{
  "encoder_arch": "densenet",
  "model": "model that answers yes/no questions on an image's attributes",
  "dataset": "rendered made-up planets",
  "train_examples": 195000,
  "image_size": 48,
  "crop_scale_min": 1,
  "horizontal_flip": true,
  "questions_per_image": 8,
  "encoder_norm": "batchnorm",
  "encoder_activation": "relu",
  "encoder_depths": [9, 9, 9, 9],
  "encoder_kernel_size": 3,
  "encoder_stem": "deep",
  "encoder_growth_rate": 16,
  "fusion": "cross_attention",
  "fusion_encoder_width": 192,
  "fusion_encoder_layers": 10,
  "fusion_encoder_norm": "layernorm",
  "fusion_encoder_norm_position": "pre",
  "fusion_encoder_activation": "gelu",
  "fusion_encoder_mlp_ratio": 4,
  "fusion_encoder_head_dim": 16,
  "fusion_encoder_fused_qkv": false,
  "fusion_encoder_bias": "all",
  "fusion_encoder_qk_norm": false,
  "fusion_encoder_layer_scale_init": 0.01,
  "fusion_encoder_parallel_block": true,
  "fusion_encoder_inner_norm": false,
  "fusion_encoder_drop_path": 0.05,
  "fusion_encoder_positions": "rope",
  "fusion_encoder_cross_attention_every": 1,
  "init": "trunc_normal_002",
  "residual_init": "scaled_by_depth",
  "optimizer": "soap",
  "beta2": 0.99,
  "learning_rate": 0.0015,
  "beta1": 0.95,
  "shampoo_beta": 0.99,
  "eps": 1e-08,
  "precondition_frequency": 16,
  "max_precond_dim": 1024,
  "one_sided": false,
  "adamw_lr_other_params": 0.0016,
  "ema_decay": 0.99,
  "max_steps": 3600,
  "batch_size": 64,
  "epochs": 1.2,
  "lr_schedule": "wsd",
  "decay_fraction": 0.3,
  "final_lr_fraction": 0,
  "warmup_steps": 180,
  "weight_decay": 0.0,
  "adamw_weight_decay_other_params": 0
}
Rows from block 4 of the fusion encoder, named by matrix and row number. Rows with one number belong to one neuron. Each number is 128 + 24 x the weight over its row's rms, rounded and kept within 0 to 255. All counts start at 0. After the name is the row's rms in percent of the matrix's.
# fc1: MLP up (fusion_encoder.blocks.4.mlp.fc1.weight, 768x192), inputs 0-95
# fc2: MLP down (fusion_encoder.blocks.4.mlp.fc2.weight, 192x768, transposed), outputs 0-95
fc1.335 091 [145 102 178  83 169 107 106  98 114 133 170 141 130 131 125 114 127  77 147 114 125 104 110 100 133 116 127 149 135 110 153  96 122 115  96 119 108 124 118 111 106 143 130 134 112 123 154 132  88 121 142 175 121 123 162 162 155  93 164 130 121 149 101 185 116 115 119 161  95 134 162 131 107 134 115 113 182 118 107 113 132 130 127 126 134 155 171 132 166 119 117 132 111 146 137 171]
fc1.336 103 [134 156 106  81 135 117 124  80 169 180 108 170 129 169 118 100 181 115 131  97 113 145 118 130 100 109 126  98 135 143 133 118 133 125 107 112  69 152 135 105 120 122 135 122 153 107 141 122 121 136 132 142 119  70 144 130 141 117 106 131 134 132 137 100  97 149 147  89 112 115 143 139 122 112 130 185 101  74 118 130 138 159 132 123 145 137  94 137 133 126 153 135 164 147 151 151]
fc1.337 111 [120 147 172 109 168 151 126 100 100 100 147 105 171 124 148 127 148 141 107 126 124 115 156 138 144 109 145 101 108 137 164 164 139 120 169 137 115 123 148 137 123 111 119 141 136 129 133 121 106 101 141 138 117  92 100  90 117 177 143 114 101 156 154 131 163 195 155 143 150 146  97 145 162 130  55 111 143 146 100 122 133  83 120 190 108 151 135 132  93 110 129 142 142 136  70  98]
fc1.338 112 [160 162 125 124 130 101 112 131 148 167 129  84 113  95 133 114 116 140 109 136 120 119 156 120 135  96 151 148 100  95 139 163 109 114 148 146 174 110 145 134  70 123 139 115 128 135 142 102 131 106 140 111 102  69 151  92 124 138 134 130 121 154 148 107  80 123 114 117 121  99 130 197 161 162 140 128 127 182 106 118 140 151 139  96  96  93 107 129 138 106 146 115 142 153 116  81]
fc1.339 083 [103 101 125  80 133 162 121 130 177 127 134 187 114 149 171 135 190 103 134 113 142 135 125 108 145 104 138 127 100 133 144 150  74 122 147 107 149 108  96 128 132 103 106 103 121  96 125 129 160 141 141 113 103 108 157 150 129 181 136 148 160 149 131 134 120  96 147 152 134 124 118 120 175 140 146 101 149 133 173 140 132 119 192 159 101 115 135 118 135 116 141 134 148 138 142 152]
fc1.340 108 [136 120 122  95 133 179 111 107 130  77  82 145 144  94  94 106 168  65 145 159 133 128 135 122 111 167 145 154 123 145 131 115 161 141 149 115 144 158 159 101 151 108 147 108 131 132 146 148 103 135 149 112 130 164 102 110 133 100  98 155 123 116 132 103 113 171 131 152  95 139 119  95 135 152  88 103 124 120 112 167 172 131  73 137 108 167 128  94 151  73 144 132 143 122 134 117]
fc1.341 089 [153 144 128  58 131  94 160 159 114 125  99 165 147  90  90 147 170 126 168 114 136 138  89 107  85 119 130 187 139 141 125 145 154 180  98 126 142 137 148 147 112 118 169 114 114 139 137 122 121  99  97 191 125 101 112 116 115 137 149 131  91 105 101 183 177 139 127 136 128 143 168 151 150 122 119 153 151  95 167 122 117 110 118 123 156 143 140 137 158 131 157 114 185 128 115 182]
fc1.342 084 [140 129 130 145 136 126 141 154 140  86 120 149 159 115 133  98 142 105 118 154 107 152  97 116  87 104 110 141 136 117  91 131 157 130 139 117  94 156 122 105 166 145 131 128 152  83 152 114 108 119  78 125 154 162 134 148  54 149 105 161 104 122 127 159 170 154 103  97 166 109 148 112 120  98 116 107 124  68 151 105 136 106  91 113 107 133 127 139 123 129 147 127 160 133 139  85]
fc1.343 083 [134 128 139 109 122 144 122 141 155 115 143 126 115 137 106 173 119 114 138 146 124 114 124 124 149 170 102 142  99 132 116 140 149 150 155 127 101 132 128 105 125 153 138 100 114 133 154 119 176 170 172 129  54 136  95 136 114 138 137 127 117 138 141 143 135 159 117 157 110 145 127  93 139 101 144 145 139 143 104 107 153 125 114 138 147 153 197 127 136 129 130 148 122 192 132 161]
fc1.344 107 [ 67  96 104 139 143 102 114  91 129 106 118 156 126 154 157 127 134 165 110 146 156 117 116 106 143 117 121 154 161 102 161 164  86 120 120 118 111 172 107 153 123 143  97 125 137 125 113 130 132 104  90 152 138 176 130 162 160 157 140 131 105 135  91 112 135 117 147 121 125 134 166 138  80 125  84 150 133  85 107  83  96 114  93  88 121 122 125 114 109 145 147 138 143  90 136 167]
fc1.345 074 [134 149 109 118 133 111 140 156  80  92 118 152 148 120 165  94 126  91  89  92 187 129 133  97 140 119  91 162 114 136  97  80 133 126 130 127 128 142 155 160 102 127 116 151 135 168 159 116 129 120 123 140 140 135 124 105 147 107 121 105 162 145 116 158 153 127 135 143 122  80 110 132 145 119 141 141 143 158  80 130  84 169 143 124 127 128 122 134  99 110  94 115 136  71 113 128]
fc1.346 087 [145 133 120 107  67 120 167 131 150  90 171 165 122 139 128 148 166 135 134 132 146  81 103 157 156 154 123 170 125 152 108 122 116 154 128 124 142 147 122 138 143  97 184 106 120  90 150 132 120  69  75 174 131 106  94  91 156 124 107 124 200 135 119 126 116 118  88 157 111 109 149 111 109 150 137 146 126 121 121  80 133 144 145 143 120 129 118 100  98  87 153 119 131 151 107 149]
fc1.347 079 [138 133 112 134 110 118 135 135 142 113 148 158 144 131 105 143 127 107 129 174 140 142 124 157 143 118 121 155 136  80 126 146 117  96 122 145 107 131 168 107 170 130 135 154 140 108 128 101 121 152 112 174  82 143  80 143 114 167  84 129 104 110 126 157 122 165 148 140 135 152 138 116 150 111 160 142 147 127 139 136 130 104 105 157 125 112 180 106 156 169 114 114 131  60 116  75]
fc1.348 114 [144 123 111 144 105 159  99 109 145 145 129  99 110 110 133 118 111 140 154 117 140 100 122 107 117 151 123 111 159 121 181  85 109 155 119 143 181 123 106 110 139 120 139 127 135 130 118 124 135 173  98 132 117 155 107 146 106 144 125 155  62 116 178 120 114  93 146 102 126 132 124 135 119 153  98  98  96 103  91 148 126 144 115 114 139 114 129 128 150 106 134 101 143  98  70 162]
fc1.349 087 [124 135  79 121 146 110 145 102 108 114 176 138  95 129 142  84 174 124  89 147 158 132 138 126 122 162  80 120 139 174 150 111 138 156 133 119 114 134 142 121 151 125 132 136 188 118 133 117 135  95  96 156 172  96 116 131 153 141 150 122 124 134 119 117 112 126 128 115 101 116 152  74 112 153 119  94 127 156 146 155 143  89 172 147  55 114 114 121 142 102 165 117  88 145 144 139]
fc1.350 083 [120 125 154 111 110 144 197 162 162 130 124  98 128 172 165 121 154 164 122 154 148 134 131 120  91  89 111 107 109 120 136  89 123 103 126 150 111 131  73 120 117 143 117 134 101 133 127  91 166  78 105  90 132 154 101 144 114 159 135 113 127 128 125 143 141 107 147 153 167 153 138 100 142 103 156 138 144 105 137 124 120 171 121 177 158 113  91 100 148 118 106 151 169 134 111  89]
fc1.351 108 [163 118 129 140  92 130 104 150 116 120 136 102 135 102 142 172 109 135 133  90 107 132 169 119  85 114 128 144 166 135 150 149 120 149 115 144  97 121 158 128  79 156 145 139 194 138 126 147  96 146 146 157 113 115 142 156 177 143 119 168 148  95 114 152 160 137 122 169 101 184 122 104 144 190 126 121  89 112 170 111 166 175 148 125 146 144 130 101 141 124 105 187 135  92 148 134]
fc1.352 106 [166 136 129 108 154 136 153 130 125 122  97 132 132 119 118 114 149  86 125 124 123 147 106  85 139 110 103 148  91 152 140 158 121 142 164  89 151  97 108 118 116  86 155 133 133 149 127 109 127 125 122 120 118 139 156 125  95 120 175 136 114 127 101 133 153 135 131  97 123 138  81 118 126 136 146  70 120 121 132 114 111  93 123 157  84 151 150 136 163  91 145 146 143 147  78 147]
fc1.353 086 [124 113 104 119  99  66 142 105 162 113 156 125 122 118 120 124 181 140 141 144 142 130 126 115 149 104 106 154 131 130 141 176 103 151 110  76 138 105  88 115 113 164  92 116 133 139 156 112 116 128 149 125 142  95 115 152 117 133 126 124 142 133 102 190 125 145 150 117 136  93 106 115 159  64 136 100 141  97 155 152 130 143 102 153  91 133 184 123 125  87 130 128 126 132 138 156]
fc1.354 139 [125 157 164 122 122  69 108 121 149 189 135 158 150 117 139 104 113 133 157 103 111 149 148  98 135 169 128 111 126 113 119 148 124 111  97  97  76 120 128 115 122 139 145 131 112 149 128 125 160  49 144 143 110 105 120 140 166 112 100 135 101 124 162  94 114  94 124 119 143 135 150 150 139 113 149 180 142  91 107 106 128 126 128 131 136 172 141 148 114 139 147 127 157 160 127 140]
fc1.355 126 [117 141 137 100 162  74  89 139 107  82 154 101 118 164 156 125 143  92 100  98 105 147 134 161 129 134 115 103 118 140 121 149 116  93 114 161  86  94 109 120 114 163 134 105 141 122 147 120 139 140 134 123 129  90 126 128 131 146 127 119 161 121 117 126 165 120 130 119 183 118  91  90 124 132 183  99 151  90 146 132 150  93 144 130  94 119 166 128 122 145 127 112 135 113 130 216]
fc1.356 076 [110 103 139 164 182 134 180 137 130 112 120 159 160 121 167 142 164 151 131 114 126 111 133 143 136 104 126 111 107 119 121 135 142 112 113 144 115 128 135 121 101 155 145 110 131 128 103 119  92 152 137 126  66 158 170 127  87 137 106 126 168 114 148 125 190 153  88 161 108 109 134 132 112  91 172 111 123 116 104 156 172 144 113 125 131 138 136 153 125 129 145 160 128  91 155 145]
fc1.357 117 [116 108 108 159 147 160 126 122 130 140 104 131 135 123 120 120 154 128 121 114  96 139 112 115 121 164 121 115 124  84 106 137 110 115 109 155 173  86 106 125 135 133 145 132 125 133  95 114 103 153 102 162 136 119 151  93 117 147 127 130  96  98 166 130 147 164 122 114  83 129 102 162 142 120  89 129  88 146 150 100 122 142 115 145 120 115 170  64 123 117 110 105 113 149 110 136]
fc1.358 123 [145  88 125 136 143 160 144 178  96  44 152 158 115 141 130 115  79 107 132 104 121 154 125 149  96 142  96 141 158 134 138 105 165 142 141 119 146 146 138 110 185 139 169 116 119 116 136 147 103 164 128 145  92 149 149 103 135 118 137  95 109 120 155 100 144 111 108 125 107 129 150 144 102 142  91 132 127 129 108 133 119 137 132 121 126 129 162  95 158 125 179 122 153 147 118 140]
fc1.359 092 [147 109 106 104  94 126 164  78 174 147 126  99 124 164 155 117 171 108 136  84 114 115 158 123 149 116 104 129  70 147 158 114 100 120 144 136 103 147 118 104 107 150 130 114 135 120 132 115 148 113 138 111 145  94 132 130  80 103 105 108 148 163 144 124 102 120 116 156 115 122 198 100 186  97 152  98 125 102 117 129 126 124 145 106 147 120 133 126 140 157 155 176 131  98 136 128]
fc1.360 105 [156 124  93 125 151 129 138 180 135  95 143 147 130 146 117 111 137 107 144 103 106 138 112 134 137 134 116 151 171 148 149 128 133 141 127 114  90 170 157 175 117 137 147  77  87 150 146 118 101  68  82 132 137 143 122 154  89 101 135 156 146 105 117 129 161  97 160 148  83 125 149 163 177  97 106 124  99  75 151 162  95 128 127 140 127 116  92 167 135 115 146 128 140 138 156 135]
fc1.361 108 [114 123 115 137 156 103 168 116 158 106 132 141 146 107 139 106 111 116 147 111 170 122 111 141 150  72 123 120  98 153 151 123 136 117 130 137 133 122 112 117 122 117 159 117 130 139 157 113 135 147 112 129 158 130 124 142 144 122 122 171 139 180 115  66 139  94 126 141 107 140 106 117 100 118 123 141 148  59 162 116 152 132 134 152 107  91 128 122 144  68 117 115  92 108 131 134]
fc1.362 104 [156  86 165 145 146 111 155 140 111 142 133 169 132 175 139 104 165 145 117 139 139 104 111 110 124 101 143 127  60 127 115 140 119 132 117 121 104 120  61 136 103 169 117 100 112 124 188 138 116 108 141 147 133 153  97 120 123 126 106 148 138 149  86 130 132 159 147 137  77 168 112 101 181 115 106 136 109 142 130 158  98 143 141 120  83 128 142  90 155 113 132  96 127 125 136 161]
fc1.363 092 [119 121  95  94 136 133 139 149 103 115 144 162 147 174 138 111 117 131 174 125 117 156 119 117 118  96  68 145  95 127  91 186 156 114 127 158 105 131 129 142  99 143 113 106 151  87 165 140 136 159 124 140  74 106 135 133  85 143 127  63 104 104 109 138 123 186 137 104 134 113  91 129 105 127 106 129 106  81 114 121 132  73 120 130 116 147 158 113  97 134 112 122 185 179 102 129]
fc1.364 107 [ 66 124 168 105 127 138 104 121 145 147 131 136  95 188 166 102 162 101 116 131 157 127 108 129 113 191 135 121 133 129 110 111 127 139  85 100 135 151 147 149 120 153 113 135 139  96 152 131 145 116 126 206 126  80 130 140  98 116 110 130 158 101 124 132 100  83 150 102 126 102  91 120 101  97 158 117 137 118  98 130 150 122  83 150 136 153 147 119  97 151 128 145 121 141 161 140]
fc1.365 092 [ 84 156 140 106 144 152 111  95 116 123 126 144 114 104 165 123 126 111 167  95 101 139 119 150 142  90 162 165 114 138  84 108 128  84 116 108 134 136  77 120 130 151 141 116 111 137 118 153 101 148 149  73 159 118 144 141 153 104 103 132 130 153 161 125 114 121 121 129 122 123 134 132 145 128 143 142 100  68 206 151 111 179 146 122  56 159 154 123 159 180 140 132 139 115 150 107]
fc1.366 093 [137 151 133 128 127 180 167 134 106  96  93 116 147 127 136 152  90 125 106 146 138 137 126 138 137 159 155 102 147 138 159 167  66 119 133 101 151 153 154 169 119 118 112  85 107 104 101 124 121 118 172 135  90 149 162 114 115 136 139 141 149 113 109 174 185 106 122 151 125 147 138 134 155 127 164 127 145 105 132 118 148 130 163 123 130 139 187 135 156  75 148 149 158 121 104 132]
fc1.367 086 [158 176 143 150 124 148 139 155 123 186 144 130 119 134 116 165 105 153 130  91 115 186 157 104 112  99 134 120 123 158 139 139 110 143 106  92 147 104 135 117 159 115  85 132 132 137 134  92  88  92 130 159 144 109 115 159 146 107 142  98 130 144 158 177 108 119  98 119  82 114 147 106 141 120 119  87 140 136 146 146 122 118 100 131 118 151 128 125 120  82 138  98 138 100 125 120]
fc1.368 093 [133 107 151 129 118 148 132 139 106 120 131 120 133 154 127 143 121 103 166 140  83 103 132 121  98 114 114  93 130 163  91 130  98 138 112 132 143 102 107 136 100 109  83  79 156  74 174  86 135 149 147 162 156 107 175 112 140  95 123 107  97  95 143  97 141  96 141 122 127 130 148 105 154 126 119 147 154  99 110 137  99 158 102 134 170 131 107 151  97 141 124  89 156 115 125 132]
fc2.335 094 [170 128 101 104 137 170 176 127 127 103 135 100 101 132 151 106 116 147  81 135 112 129 152 143 118 147 115 150 149 101 117 112 175 128 103 115 164 115 126 106  66 160 119 132 126 126 109 131  98 134 150  80 130 149 102 132 132 130 100 150 141 105 116 139 148 119 159 149  96 117 100 121 150 150 137 165 104  71 159  47 131 123 169 120 144 140 128 139 138 155 127 163 134  93 133 133]
fc2.336 091 [152 131 194 111  97 127 138 130 158  73 155 123  73 101 157 119 127 154 120 121 137 118 202  84 105 132 133 147  97 141  90 123 176 139 118 163 107 122 155  92 142 125 113 158 105  84 131  93 149 107 107 144 126 125 101 125 100 118 136 116 169 127 134 131 126 108 159 104 166 111 138 107 124 112 103 116  96 176 106 121 117 125 139 141 107 118 178 117 117 130 144  97 120 112  96 133]
fc2.337 109 [143 105 122 139 127 157 111 110 157 121 115 147 143 125 150 156 125 165 131 126 131 130 119 122 110 122 114  77  98 103 110 133 137 140 121 113 135 112 138 125 114 102 131 131 108 157 125 111 131 111 147 114 153  96  98 179 138 100 133 152 142 108 118 110 112 127 110 146 126 114 109 113 125 158 160 144  94  62  93 134 152 156 203 169 137 141 136 155 153 128  99 194 111 145 151 119]
fc2.338 129 [114 125 155 116 103  76  89 141 108 149 147 146 144 115 158 128 130 122  92 174 152 162 107 138 143 103 101 160 100 113  98 143 155 127 158 110 111 152 149 129 147 155 112 119 118 114 150 110 122 142 121 114 105 147  88 132 139 153 133 144  78 116 101 101 136 146 146 182 125 115  75 132  92 109 175 115 111 100 101 156 110 131 157 128 127 117 171 131 137 143 136 118 140 140 133 116]
fc2.339 081 [ 88 173 147 187 142 129  97 101  71 166 125 116  98 127  88 125 124 122 122 157 130 133 134 144 103 159  96 148 145 122 112  95 103 140 147  88 131 106 106 143 144 137 151 111 141 172 156 148 122 147 158 113 165 139 117 146 111 122 135 157  76 133 146 135  97 131 132 167 153 163 124  97 171 111  84 139 101 122  96 156 143 159 153 145 131 113 121 140 156 116 175 165 150 142 112 151]
fc2.340 112 [158 122 128 156 104 121 154 134 113 143 114  95 140 118 123 142 164 142 127 170 106 130 126 101 126  73 124  79 109 118 128 149 188  89 137 114 169 110 162 143 114  70 140 180 106 131 124 151 132 120 148 135 146 171 100 170 171 147 158 134 151 115 148 172 117 111 126 122 153 166 126 122 143 114 153 186 169 137 156 109 112 107  94 138 164 136 122 164 132 127 136 148 127 113 119 125]
fc2.341 094 [150 123 118 141 132 121 136 108 139 164 139 166  81 145 126 109 129 145 150 146 147 164 136 125 102 116 143 125 117 172 107 132 115 127 105 166 171 135 125 127  82 111 162 158 139 142 124 105 137 122 154 119 107 119 135 190 154 139 129 138 182 142 141 102 127 101 167 127 108  94 138 120 133 149 163 142 123 159 113 131  99 107 158 119 132 120 127 146 102 140  45 143 113  95 149 108]
fc2.342 087 [128 161 147 150 127 111 137  90  73 130 129 136 129 121 119 103 131 143 132 129 160 124 133 162  87 125 138 114 137 116 136 108 120  88 111 120 139 118 138  78 138 121 151 140 149 113 147 147  87 173 108 114 108  99 120 141 145 134 108  87 115 107 125 158  92 124 143  97 136 116 107 101 133 155 121 117 154 171 143 159 128 112 104 139 112 109 100  79 131 129  84 114 137 119 152 114]
fc2.343 085 [146  93 125 107 186 142 150 132 115 136 112 124 152 121 131 153 110 153  99  60 123 100 170 128 106 149 128 134 131 113  77 129 139 134  90 107 141 137 154 105 133 135 143 112 143 146 149 171 119 109 117 161 166 167 117 151 142 154 130 139 142 114 140 149 145 116 183 158 138 138 144 136 134 118 111 136 108 123 181 126 114 127 142 186 108 155  94 140 118 153 159 121 113  98 151  93]
fc2.344 109 [137 107 140  88 134 124 156 106 160 142 163 102 120 139 149 115 123 147 131 111 143 125 124 155 124  95 120 207 111 172 136  75 117 135 105 134 143 152 124 153 143 164 101 118  80 124 149  91 105 121 179  89 149 180 131 132 167 134 173 154 157 147 131 157 109 143 110 117 172 117 134 126 111  79 133 137 107  98 117  89 127  80 124 132 136 140 145 155 136 123  78 137  78 139 126 147]
fc2.345 078 [104 110 116 122 114 139 100  79 134 173 161 107 147 119 186  84 148 161  82 120 130  98 169 143 114  85 128 157 161 123 124 144 149 121 152 115 171 142 137 112 147 184  87  99 108 121 133 117 130 110  60 100 133 150 137 112 117 183 116 108  97 104 129 136 150 140 124 162 122 135 125 150 136  91 149 138 143 110 149 151 113  72 116  78 116 148 138 134 115 134  79 123 128 109 129 103]
fc2.346 085 [108 166 109 137 109 167  88 127 127 127  98 106 109 140 130 100 124 109  99 155 151 158 137 160 128 113 167  99 179 110 192 155 124  93 122 138  74 177 120 141 127  38 140 182 136 111 130 128 133 124 111 137 126 151 134 126 146 140 137 129 112 118 141 126 185 150 133 152 111 132 100 144  90 123 136 117 131  80 139 127 134 141 109 127 148 122 121 127 100 128 155 112 125 148 142  98]
fc2.347 087 [127 131 123  96 146 117 139 132 120 128 124 128 127 136 144 124 125 143 118 136 150 143 182 150 162 123 126  90 129 147 111 122 115 157 133 104 162 135 141  84 108 108 131  86 134  62 169 151 116 163 126 128  73 141 133 150 129 127 100 114  97 110 100 129  97 138  68 131 132 128 117 110 150  86 107 101 118 145  92 143  90  92 175 131 148 112 112  84 134 114 134 162 138 134 135  85]
fc2.348 116 [144  74 124 133  93 153 138 121 193  45 146  89 109 168  94 119 105 136  96 111 127 122 144 140  80 129 119 143 173 140 109 124 136 125 157 130  77  89 125 174 108 115 124 155 127 135 103 152 120 138 124 142 126 129 126 115 133  93 135 102 167 124 136  92 108 131 115 111 146 105 105 132 132 105 107 156 112 125 167 155 127 139 143 147 129  81 147 102 122 137 176 144 164 159 115  99]
fc2.349 081 [108 121 143 138  90 170 114 165  88 130  87 102  84  94 151 115 147  92 111 158 142 146 171 137 107  91 123 191 126 129 127 127 120 126 172  91 157 131 144 139 120 130 143 110 163 126 149 141 135 104 156 137 104 160 159 131 110 168 109 131 134 125 148 148 133 106 119  97 142 115 114 130 113 143 136 133 134 106  95 134  99 120 138 121 153 107 112 135 127 138 147 100  99 143 101 180]
fc2.350 090 [106 162 148 150 101  94 118 101 158 112  97 135 104 105 133 121 139 142 129 107 110 143 142 132 107 160  61 106  59 124 116 147 122 161 157  97 149 106 133 117 139 154 142 139 138 150 119 120 126 146  98 126 136 126 131 137  96 101 133 128 115 129 143 140 133  86  66  97 123 115 130 115 124 120  91 115 146 111 107 152 134 138 134 138 109  86 144 181 105 121 142  86 147 132 114 178]
fc2.351 101 [141  76 188 111 106 141 131 136 174 133 133 114 186 134 118 166 151 123 102 103 141  91 128 154 153 154 127 119 126 153 148 137 125 118 155 119  96 127 106 149 139 136 140 144 103  93 115 144 111 114 144 167 100 113 144  84 117 123 133 129 110 122 130 136 132 104 145  86  92 186 111 126 136  68 129 148 102 136 113 132 139 119 125 144 150 136 158 133  95 135  79 128 151 122 125 149]
fc2.352 110 [113 156 130 123 126  95 113 139 129 129 179 147 142 148 117  98 112 115 156  72 155 131 113 110 112 154 125 139 136 110 165  77 128 119 123 157 134 180 136 139 103 121 127 118 119 121 130 104 116 127 102 115 137 168  83 118 162 157 153 135 135 106 124 143 127 163 158 101 117 152 144 139 151 106 101 125 122 126 138 131 167  82 116 119  86 157  81 135 146 161 133 107 110  89 110  95]
fc2.353 073 [114 154  96 154 163 141  96  85 144 143 132 172  94 143 121 130 105 153 131 146 154 120 192 160  93 116  72 148 126 131 149 166 123 116 153 141 118 124 143 103 112 139 126 118 126 133 130 102 125  90 110  99 107  97 132  90 139 158 122 117 134 178 172 156 130  98 151 173 160 164 135 122 105 111 156  99 156 111  87 130 135 180 158 101 151 128 100 124 123 134 129 159 150 137  94 119]
fc2.354 149 [141 142 141 106 170  85 165 129 182  75 138  89 196  96 152  90 120 138 115 127 100 124 123 117 123 162 120 104 128 138 137 116 157  99 135  95 106 109 115 146 139 125 129 175 140 155 130 105 137 134 140  99 133 126 104 126 102 139 122 136  81 163 146 146 108 115 166 126 128 162 133 151  98 129 169 158 115 151  86 172 153 132 173 144 150 116 111 155 117 122 136 148 122 138 133 145]
fc2.355 137 [135 100 129 107 128 124 129 147 144 124 111 138  88 135 122  98 103 148 134 130 157 149 155  86 110 149 107 122 155  76 143 132 106 116 157 150 139 176 147 134 118 152 124 112 139 102 119 125 141 103 107  93 119 101 167 148 141 120 122 115 139 154 121 126 129 125 134 160 123 184 129 166 130 113 126 138 124 126 130 116  96  93  90 122 187 123 157 179 105 127 131 111 131 131 124 113]
fc2.356 078 [132 115 122  96 104 144 135 140 152  89 134 141 160 158 149 156 138 154 159 140 132 112 153 146 141 145 122 144 143 172 120 108 159  88 141 122 143 199 124 173 197 116  90 115 130  82 112 120  84 121 106 135 143 131 119 130 132 148 139 162  83 118 102 111 166 122 169 143 138 153 127 136 138 138  93 129 146 114 119 109 144 125 143 117 141 116 177 117 129 113 149 166 111 114 155 156]
fc2.357 132 [126 108 124 165 133 114 132 118 166 126 147  99 137 131 143 151 135 142 119  97 117 120  62 129 153 121 116 101  99 115  89 111 170 125 133 183 165 124 127 111 117 140 113 167 122 170 129 141  96 138 125 113 135 127 108  54 119 127 145 118 157 150 108 142 141 144 133 143 106 131 135 133 146 130 105 122 132 121 190 149 194 182 119  92 107 143 195 134 159  95 151 134 131 110 141 136]
fc2.358 117 [120 136 122 135 111 142 126 130  98 127 138 102 120 139 159  98 142 122 114 139 134 131 149 150  83 115 169 108 165 135 145 121 113  96  93 128  96 135 122 150 115  97 160 111 121 123 110 119 135 125 163 153 137 139 140 175 158 143 147 157 128  77 139 141  97 142 112 161 113 116  76 125  84 127 119 151 144 143 102 116 156 105 171 100 140 111  93 125 144 159 118 115 124 156 109 118]
fc2.359 095 [123 137  89 125 142 106 139 107 159  59 144 104 127 111 165 147 116 127 128 107 152 147 127 112 142 191 118 154 118 131  75 106 141 124  86 135 133 114 116 143 126  35 144  88  95  90 100 112 110 145 134 168 102  86  98 162 165 133 142 156 141 126 132 149 149 115 106 106 131 123 118 111 129 137 124 138 137 154 113 143  99 114 149 110 127 106 116 101 132 100 172 121 162 126 131 148]
fc2.360 095 [162  90 135 109  99 111 123 104 101 152 136 160 130 115 133 111 155 165 154 123 131 141 144 137 129 118 168 181 121 106  99 134 134  83 113 165 176 120 118 153 115 105 140 134 140 137  90 136 150 118 110 139 110 154 153 148  74 127  65 146 138 142 156 128 119 133 185  99 165 169 162 157  93 127 140 118 146 118 103  96 102  85 113 125 116 114 151 141 147 156  38 120 134 115 137 126]
fc2.361 099 [119 181  84 156 179 141 119 136 120 150 148 132 170 148 126 167 116 152 131 146 105 109 125 143 145 174 107 162 143 138 112 115 123 105 172 119 159 162  97  72 135 120 148 163 116  93 134 164 133 135 177 154  98 142 122 125 108 130 140 129 115  91 129 151 131 120 150 134 141 133 138 116 130  90 156 130 105 139 112 120  96 151  91 122 122 111 145 134 160 106 146 122 123 108 129 147]
fc2.362 098 [125 136  71  85 105 129 107 153 100  84 106 104 134 116 141 133 153 129  99 147 175 126 126 123 136 167 137 136 108 146 133 118 148  69 113  85  80 105 102 103  98  83 120 134 131 135  66 147 133 146  95 109 109 135 139 117 140 118 182 100 159 145 117 128 120 135 132 118  84 133 109 113 134 114 148 115 112 125  99 143 145 127 114  95 140 129  86 106 139 125 108 162 137 138 143 136]
fc2.363 091 [ 95 144  93 144 117  83 101 135 113 185 121 124 162 164 136  93 123 149 122  91 157  95 116 148 112 103 123 152 138 111 157  67 138 131  89  94 146 112 147 103 115 105 142 128 146 159 132 120 151 116 114 147 123 117 129 144 145 138 113 128 133 181 140 139 151 145 160 143 152 109 171 119 120 113 151 109 166 155 131  93 100 126 112 163 119 153  69 160 106 122 102 115 113  66 117 154]
fc2.364 123 [118 111 102 111 122 101 154 140 174 139 149 153  91 173  84 123 103 118 152 152  86 116 173 114 123 110 135 137 128 145 159 130 172  98 122 105  93 102 110  99  71 121 109 111 104 162 165 114 115 129 140 156  84 153 118 135  85 116 133 144 126 121 150 106 179 150 140 150 136 152 149 104 119  86  92 139 115  94 153 122 118 119 133 150 128 103 136 117 117 109  86 140 128 152 122  90]
fc2.365 089 [107 116 189 118 140 133 168 139 138 122 185 140 127 110  94 113 124 139 137 153 137 151 124 107 110 150 113  54 123 121 136 145 142 149  87 139  76 137 126 170 171 121 128 136 122 107 139 112 152 160 127 133 113 138 120  92 105 168 141 125 126  96 158 123 148 137 196 123 149 171 106 123 109 126 106 137  86 118  65 111 106 118 116 152 130  98 174 121 131 116 102 127 149 129 124 161]
fc2.366 096 [153 103 142 112 100 146 154 116 107 142 155 151  90 123 113 152 102 151 137 117 128 157 135 106 125 153 124 183 165 136 137 121 119 118 114 133 164 118 121 122 114 146 129 171 100 128 108 146 135 164 113 109 137 115 110 196 110 157 147 135  89 147 109 132 118 103  99 127 114 168 145 122 147 102  91 137 108 157 158 150 160  86 108 124 109 115 104 120 131 124 113 119 131 110 156 131]
fc2.367 081 [163 163 143 122 193 105 142  95 153 170 120 135  96 155 132 168 136 161 123 138 117 119 118 111 138 185 134 103 160 126 101  92 131 132 139 124 108 114 119 117  93 132 101  98 150 109 103 139 117 117 111  70 152 133 163 123 109 124 159 121 130 124  97  51 140 131 123 111 146  99 141  95  86 116 120 122 166 113  76  92 124 177 152 158 169 123 151 124 152 113 119 134 113 152 109 136]
fc2.368 102 [167 135 121 115 160 118 123 146 126 132 122 123  97 165 145 116 126 142 114 130 139 160  97 154 131 134  95 133 145 128 130 123 140 130 138 105  98 160 122 159 170 133 122 145 133 146 119 131 140 113 122  80 113  78 118 176  94 115 130 103 112 148 110 102 132 124 144 133  89 143 106 117 115 147 112 157 120 162 150 170 170 118 162 140 151 118  97 133 116 107 111 127 115 143 147 140]